{"train_examples": 203450, "encoder_arch": "vit", "latent_channels": 16}
Rows from expert 7 of block 12 of the encoder, named by matrix and row number. Rows with one number belong to one neuron. Each number is 200 + 20 x the weight over its row's rms, rounded and kept within 0 to 999. All counts start at 0. After the name is the row's rms in percent of the matrix's.
# up: expert up (encoder.blocks.12.mlp.up, 16x48x192), inputs 128-191
# down: expert down (encoder.blocks.12.mlp.down, 16x192x48, transposed), outputs 128-191
up.0,081,186,197,195,211,173,198,186,168,194,205,197,225,214,199,162,205,213,221,278,198,218,198,211,189,197,188,203,177,223,288,205,189,195,194,220,188,182,204,216,219,190,217,176,196,205,200,217,194,166,217,189,196,212,173,188,266,188,195,208,200,191,203,199,194
up.1,115,213,219,207,196,215,213,223,157,240,188,203,156,194,205,203,191,192,180,185,206,189,191,195,206,209,191,224,211,164,163,186,212,218,202,190,208,220,209,199,194,226,201,223,210,165,200,181,204,218,179,194,194,188,213,197,179,231,179,183,211,221,220,206,221
up.2,052,202,168,200,186,208,200,181,244,177,212,216,191,197,195,212,195,188,191,195,192,179,218,213,200,198,220,222,242,197,170,210,197,187,199,200,198,207,188,176,241,210,187,201,209,217,183,201,207,203,182,222,199,211,204,205,191,188,195,177,225,239,222,205,255
up.3,122,216,219,211,194,219,214,215,177,238,195,196,163,190,202,210,187,192,177,188,200,186,199,197,206,211,184,231,223,162,177,179,217,212,203,186,203,226,207,203,196,219,195,226,212,167,204,179,204,209,173,185,189,188,218,192,189,222,180,188,218,218,225,208,222
up.4,102,206,222,203,204,206,216,230,152,232,174,222,150,207,207,188,203,188,183,188,219,196,182,195,208,202,199,212,173,177,145,197,194,210,201,199,220,218,203,207,197,223,204,225,212,170,203,188,199,232,200,197,202,183,210,215,160,247,178,196,206,218,203,201,203
up.5,130,211,224,207,211,214,217,235,175,223,170,225,145,198,203,197,207,173,177,191,211,198,173,199,215,203,197,218,160,172,162,182,194,199,201,192,215,221,192,205,216,214,202,232,219,166,211,192,201,223,197,193,205,189,213,221,178,247,171,190,229,224,214,215,200
up.6,118,212,195,208,192,220,211,217,194,215,191,208,157,187,202,209,204,192,171,189,201,177,217,209,218,203,210,231,234,156,163,191,212,202,202,191,209,229,192,194,223,225,184,226,213,183,198,180,204,217,169,196,190,187,224,207,180,221,181,181,231,236,227,220,222
up.7,055,189,200,204,235,197,196,180,179,178,195,193,220,214,193,129,199,198,213,177,209,223,196,189,187,199,177,186,171,237,227,193,175,191,194,234,200,185,217,207,199,186,225,200,182,209,207,216,185,170,201,203,202,204,180,181,218,175,211,203,186,160,176,191,191
up.8,024,214,168,205,200,202,182,195,216,182,201,203,186,208,196,212,185,202,208,190,218,195,222,201,193,196,228,217,239,201,140,222,194,192,194,217,193,176,196,174,230,221,201,200,186,225,168,213,202,209,187,221,199,212,191,207,177,189,195,167,214,230,209,196,262
up.9,120,208,187,204,176,215,206,202,251,226,202,174,167,186,201,208,174,185,195,193,184,195,218,210,218,217,186,222,251,179,212,175,240,207,204,188,195,217,228,191,196,213,199,215,216,182,213,187,217,188,169,199,191,201,214,171,212,204,198,210,224,223,225,193,239
up.10,117,174,191,205,238,209,200,171,189,181,186,193,206,219,192,145,188,194,208,156,205,223,204,184,194,203,177,183,190,232,196,186,182,195,198,229,201,193,224,211,204,195,230,207,177,200,218,216,183,174,195,207,209,205,179,177,197,172,224,211,167,151,169,188,190
up.11,097,202,195,217,194,193,214,219,200,228,200,160,183,203,210,215,202,201,196,213,178,212,191,203,227,218,210,178,236,164,265,186,233,217,203,181,183,213,208,212,179,216,214,198,205,180,212,199,215,167,201,188,189,186,209,170,253,204,193,214,200,212,244,192,206
up.12,123,182,167,189,163,180,190,189,259,180,202,201,183,194,187,217,190,205,221,201,171,185,242,210,206,210,197,213,260,182,218,197,219,206,188,205,181,204,207,184,215,200,179,189,194,221,189,199,205,186,186,229,214,213,202,181,213,193,216,188,211,222,202,191,243
up.13,102,211,184,211,187,222,205,204,220,208,203,200,170,185,197,215,192,198,179,189,195,177,226,208,208,209,202,236,247,168,169,184,216,200,198,192,202,225,195,191,228,222,184,217,207,191,193,184,206,208,161,204,188,199,214,194,186,207,193,183,227,230,228,212,239
up.14,066,196,194,200,222,183,198,189,170,193,201,193,222,212,197,146,202,209,217,266,205,222,195,208,189,199,189,206,174,230,277,206,185,190,192,225,194,181,210,207,217,192,218,188,195,204,197,219,193,176,210,189,194,213,175,194,251,193,197,213,199,188,198,192,194
up.15,176,187,217,199,216,221,213,232,216,180,168,223,167,201,200,206,229,176,181,201,209,194,171,209,221,194,220,199,130,175,196,173,191,193,203,187,191,230,169,226,230,199,193,219,206,186,235,205,202,204,196,200,205,197,202,228,199,234,167,203,220,220,197,223,144
up.16,086,211,196,211,195,224,209,213,205,207,193,215,162,187,198,215,201,193,170,187,199,177,216,207,212,205,209,231,232,157,158,186,205,196,200,192,211,236,183,201,231,217,180,225,209,189,204,186,203,215,167,195,187,195,218,204,179,218,188,179,232,231,225,218,226
up.17,111,196,168,196,174,209,197,183,257,191,213,200,187,188,192,215,191,207,198,193,184,180,238,207,203,209,203,228,254,192,197,187,217,197,193,202,189,213,195,187,223,212,183,199,200,210,196,192,208,194,172,211,197,210,203,186,200,188,206,185,213,224,209,203,247
up.18,127,194,192,222,203,180,213,212,173,224,209,162,192,212,214,217,205,209,201,217,173,206,193,199,226,220,216,180,232,172,269,189,224,212,202,178,177,210,198,206,187,218,210,182,202,180,209,203,212,159,209,187,192,184,206,174,262,194,191,211,201,210,249,197,201
up.19,094,198,216,210,218,220,194,182,177,192,188,192,210,217,195,223,194,216,197,135,206,213,189,177,183,206,175,186,181,192,126,203,196,181,215,195,206,192,212,210,180,199,207,195,186,211,212,207,194,216,193,215,190,184,200,204,154,173,215,188,179,161,178,185,183
up.20,044,210,206,192,216,191,202,212,162,225,192,213,207,208,208,167,196,200,202,208,225,214,189,202,189,196,186,207,155,210,138,206,174,197,199,221,222,186,218,189,206,210,204,217,207,193,186,196,199,243,212,200,204,204,197,219,156,229,195,207,202,201,188,190,200
up.21,086,202,216,210,219,223,192,182,175,194,189,193,212,215,196,236,194,217,194,137,205,214,189,179,182,205,176,190,177,191,125,206,198,180,216,191,207,195,209,213,182,198,203,195,191,208,210,206,197,221,196,213,191,184,203,203,155,174,216,188,180,164,181,183,183
up.22,022,217,208,221,225,190,197,234,145,197,188,221,192,210,204,181,204,193,191,182,222,193,187,193,184,190,196,204,175,203,118,222,163,189,194,213,221,194,186,196,218,205,188,208,185,213,169,202,182,224,212,200,205,197,210,233,160,226,181,193,222,217,218,206,217
up.23,066,177,206,178,178,169,182,183,242,156,206,213,232,215,187,222,204,215,226,257,177,201,203,206,196,191,200,201,224,203,261,222,197,195,190,210,189,189,188,220,211,183,184,160,192,240,193,218,205,190,219,208,207,206,176,195,234,191,190,195,201,203,177,186,220
up.24,104,208,223,203,206,208,215,237,158,230,171,222,144,202,205,193,206,183,183,187,217,196,178,197,212,201,199,214,168,175,148,191,195,208,200,194,218,214,199,203,209,221,206,229,214,170,203,191,202,228,199,200,206,186,210,219,169,249,173,189,215,225,212,207,206
down.0,087,203,160,212,222,213,203,203,192,205,168,197,180,205,194,203,184,187,193,205,177,222,218,243,228,212,190,229,203,179,235,194,194,161,186,219,176,222,216,229,223,224,208,208,196,188,225,213,200,193,185,205,197,194,197,181,207,230,242,239,216,233,221,217,212
down.1,114,195,216,180,190,193,177,167,211,190,213,208,209,174,195,194,212,210,220,196,227,209,202,180,164,188,207,189,180,196,155,196,196,204,206,219,224,155,192,205,201,172,213,208,197,224,204,196,194,217,199,208,219,217,179,221,188,153,223,184,185,156,165,173,174
down.2,049,202,228,191,211,191,209,233,240,199,187,212,191,192,204,178,215,203,207,191,203,199,158,196,201,198,202,200,137,214,200,197,185,251,201,183,195,197,181,191,189,188,200,192,213,197,188,196,209,203,211,202,200,220,191,233,181,243,139,179,197,209,192,211,180
down.3,118,197,215,187,192,189,180,172,215,193,210,207,215,179,194,195,208,210,214,197,217,209,199,175,167,192,207,182,177,200,167,203,198,214,207,210,234,160,197,199,196,180,209,201,198,221,197,206,197,214,202,210,215,213,182,221,192,158,227,184,179,154,171,169,170
down.4,105,196,209,173,185,192,169,160,209,196,214,206,203,165,188,188,213,207,229,200,235,213,220,190,172,188,203,199,208,197,147,190,203,203,196,237,204,153,205,202,207,174,209,203,199,228,213,194,198,222,188,202,220,222,174,213,190,152,224,189,186,168,158,172,190
down.5,127,197,208,173,175,183,167,175,222,192,210,208,211,166,187,177,215,208,235,197,236,200,218,186,164,181,203,196,224,206,149,194,200,216,195,246,208,150,214,193,196,173,204,204,196,230,198,194,198,215,187,213,218,226,179,218,182,175,228,181,185,173,159,166,199
down.6,116,200,227,180,191,185,176,189,243,191,207,221,207,174,195,185,217,211,225,197,226,203,178,179,168,187,209,184,147,216,165,197,194,224,206,214,220,150,195,190,189,174,212,202,204,221,192,194,200,217,205,210,209,228,180,235,183,188,191,179,181,162,156,166,184
down.7,056,199,172,192,234,200,207,201,183,197,176,197,179,203,198,205,191,184,190,198,197,217,233,241,224,208,194,239,215,193,221,184,191,149,192,227,134,219,194,251,236,203,203,202,200,198,241,191,194,193,176,205,213,200,199,187,204,222,216,234,217,231,210,234,203
down.8,026,197,224,187,209,205,213,221,239,204,187,203,192,171,211,179,196,208,194,191,211,200,174,210,219,206,191,197,158,204,186,193,193,207,208,156,191,203,173,204,204,189,199,207,210,212,206,184,209,216,206,201,205,224,191,233,201,217,124,188,203,231,199,227,168
down.9,116,193,220,217,244,180,210,188,224,194,214,194,222,213,199,193,196,200,188,197,193,204,187,173,187,194,200,173,179,200,225,206,197,219,203,201,247,194,207,195,178,188,213,196,186,210,180,217,184,187,216,201,197,198,197,199,205,173,208,186,188,163,219,191,163
down.10,124,195,178,211,242,206,202,186,196,206,176,196,176,211,195,204,189,187,194,201,194,221,217,239,210,215,185,240,196,190,216,182,190,139,200,203,140,221,205,245,235,212,212,206,202,198,247,201,196,184,178,204,206,190,195,193,213,202,209,239,221,223,216,235,194
down.11,108,193,203,238,252,206,212,156,177,196,207,179,218,233,194,202,173,197,182,203,178,225,196,186,185,209,186,186,205,191,232,206,202,192,211,205,250,212,224,213,193,202,224,199,179,190,196,220,185,174,201,207,197,184,199,181,215,151,233,204,192,142,223,193,182
down.12,119,203,223,223,246,184,223,228,253,209,205,197,207,222,217,205,194,201,176,205,172,189,154,188,214,202,204,185,155,208,240,209,192,229,206,158,228,217,193,176,175,215,208,189,216,188,170,213,206,181,228,200,173,188,210,201,211,218,151,183,204,203,235,210,184
down.13,098,199,231,187,210,184,186,209,249,192,212,218,209,184,200,190,216,213,212,196,216,197,173,176,182,186,208,182,136,210,180,199,191,229,207,192,223,164,186,186,184,185,208,198,210,218,191,201,205,214,215,208,205,222,188,243,187,201,182,177,187,179,179,180,169
down.14,073,196,166,203,223,208,207,206,192,204,174,198,177,203,193,201,196,186,195,200,189,214,225,246,228,211,192,242,211,191,227,190,197,165,179,226,162,214,209,230,230,215,212,203,199,195,229,205,201,199,184,196,205,205,184,181,200,229,229,231,216,235,215,226,205
down.15,172,206,193,203,166,186,172,181,246,202,212,191,218,193,194,184,203,204,216,198,211,190,217,183,180,186,202,190,266,232,176,213,216,231,196,232,222,177,240,171,182,206,193,197,196,203,172,203,207,198,193,217,193,202,201,184,192,191,225,199,189,187,191,155,255
down.16,081,206,226,181,190,181,172,201,248,195,202,222,207,173,198,179,217,213,226,192,226,200,169,179,172,185,209,182,146,210,162,201,193,228,206,209,222,150,194,187,191,180,206,206,210,223,190,197,204,219,208,214,208,228,181,242,186,196,190,177,185,180,161,168,189
down.17,107,198,228,203,228,184,208,228,246,200,203,212,204,204,209,198,203,205,193,199,191,193,158,182,200,195,207,178,136,212,216,205,191,230,204,171,228,195,185,182,178,196,204,197,210,202,179,199,205,199,222,202,195,206,198,228,197,218,161,183,197,200,204,193,170
down.18,141,192,205,245,259,207,212,160,177,198,199,178,213,237,198,197,168,196,178,203,177,225,195,193,184,215,187,188,195,191,224,204,204,187,212,199,241,214,224,214,199,208,224,201,185,187,201,222,186,169,199,213,192,174,198,183,220,154,224,204,192,142,228,195,183
down.19,097,199,171,204,182,233,194,185,233,199,182,195,185,202,188,226,197,207,197,199,202,209,228,227,197,220,189,215,201,175,163,197,206,146,225,163,192,218,188,242,230,219,189,207,204,195,245,198,203,199,179,207,211,186,214,220,207,184,242,218,212,214,209,213,191
down.20,043,194,199,174,199,207,195,180,183,196,206,199,194,175,192,196,215,190,211,210,221,209,246,223,196,194,190,239,221,177,155,173,201,174,188,242,168,178,199,228,235,176,212,212,198,223,234,197,199,218,181,188,208,226,167,194,197,171,222,205,202,200,178,201,183
down.21,085,202,173,200,177,234,192,184,232,200,182,196,188,202,189,224,198,208,197,198,204,206,230,227,187,219,191,218,201,173,159,197,209,147,225,161,188,215,191,244,225,219,189,208,205,196,246,195,200,205,175,210,211,191,214,220,204,185,244,220,212,208,206,209,190
down.22,022,203,181,155,176,179,187,185,193,199,213,204,189,164,218,173,228,219,204,207,232,186,208,216,193,183,208,222,197,192,139,177,190,195,187,205,147,187,194,183,237,187,206,209,231,212,230,178,189,234,198,183,201,222,171,211,184,200,174,202,201,232,169,210,211
down.23,064,210,185,229,215,221,215,235,225,214,182,196,187,223,214,212,190,193,175,210,167,194,172,223,239,213,202,209,182,201,268,204,197,208,201,158,186,234,201,187,200,232,197,195,200,175,189,212,209,188,212,196,178,186,219,186,218,240,167,216,218,233,242,222,211
down.24,103,194,210,173,181,188,175,166,212,195,210,208,209,166,189,180,212,205,232,199,232,204,220,187,163,187,202,201,207,202,137,189,199,210,193,241,205,150,204,198,206,173,207,204,196,225,209,194,192,217,186,205,219,223,175,216,183,163,221,182,184,168,157,169,189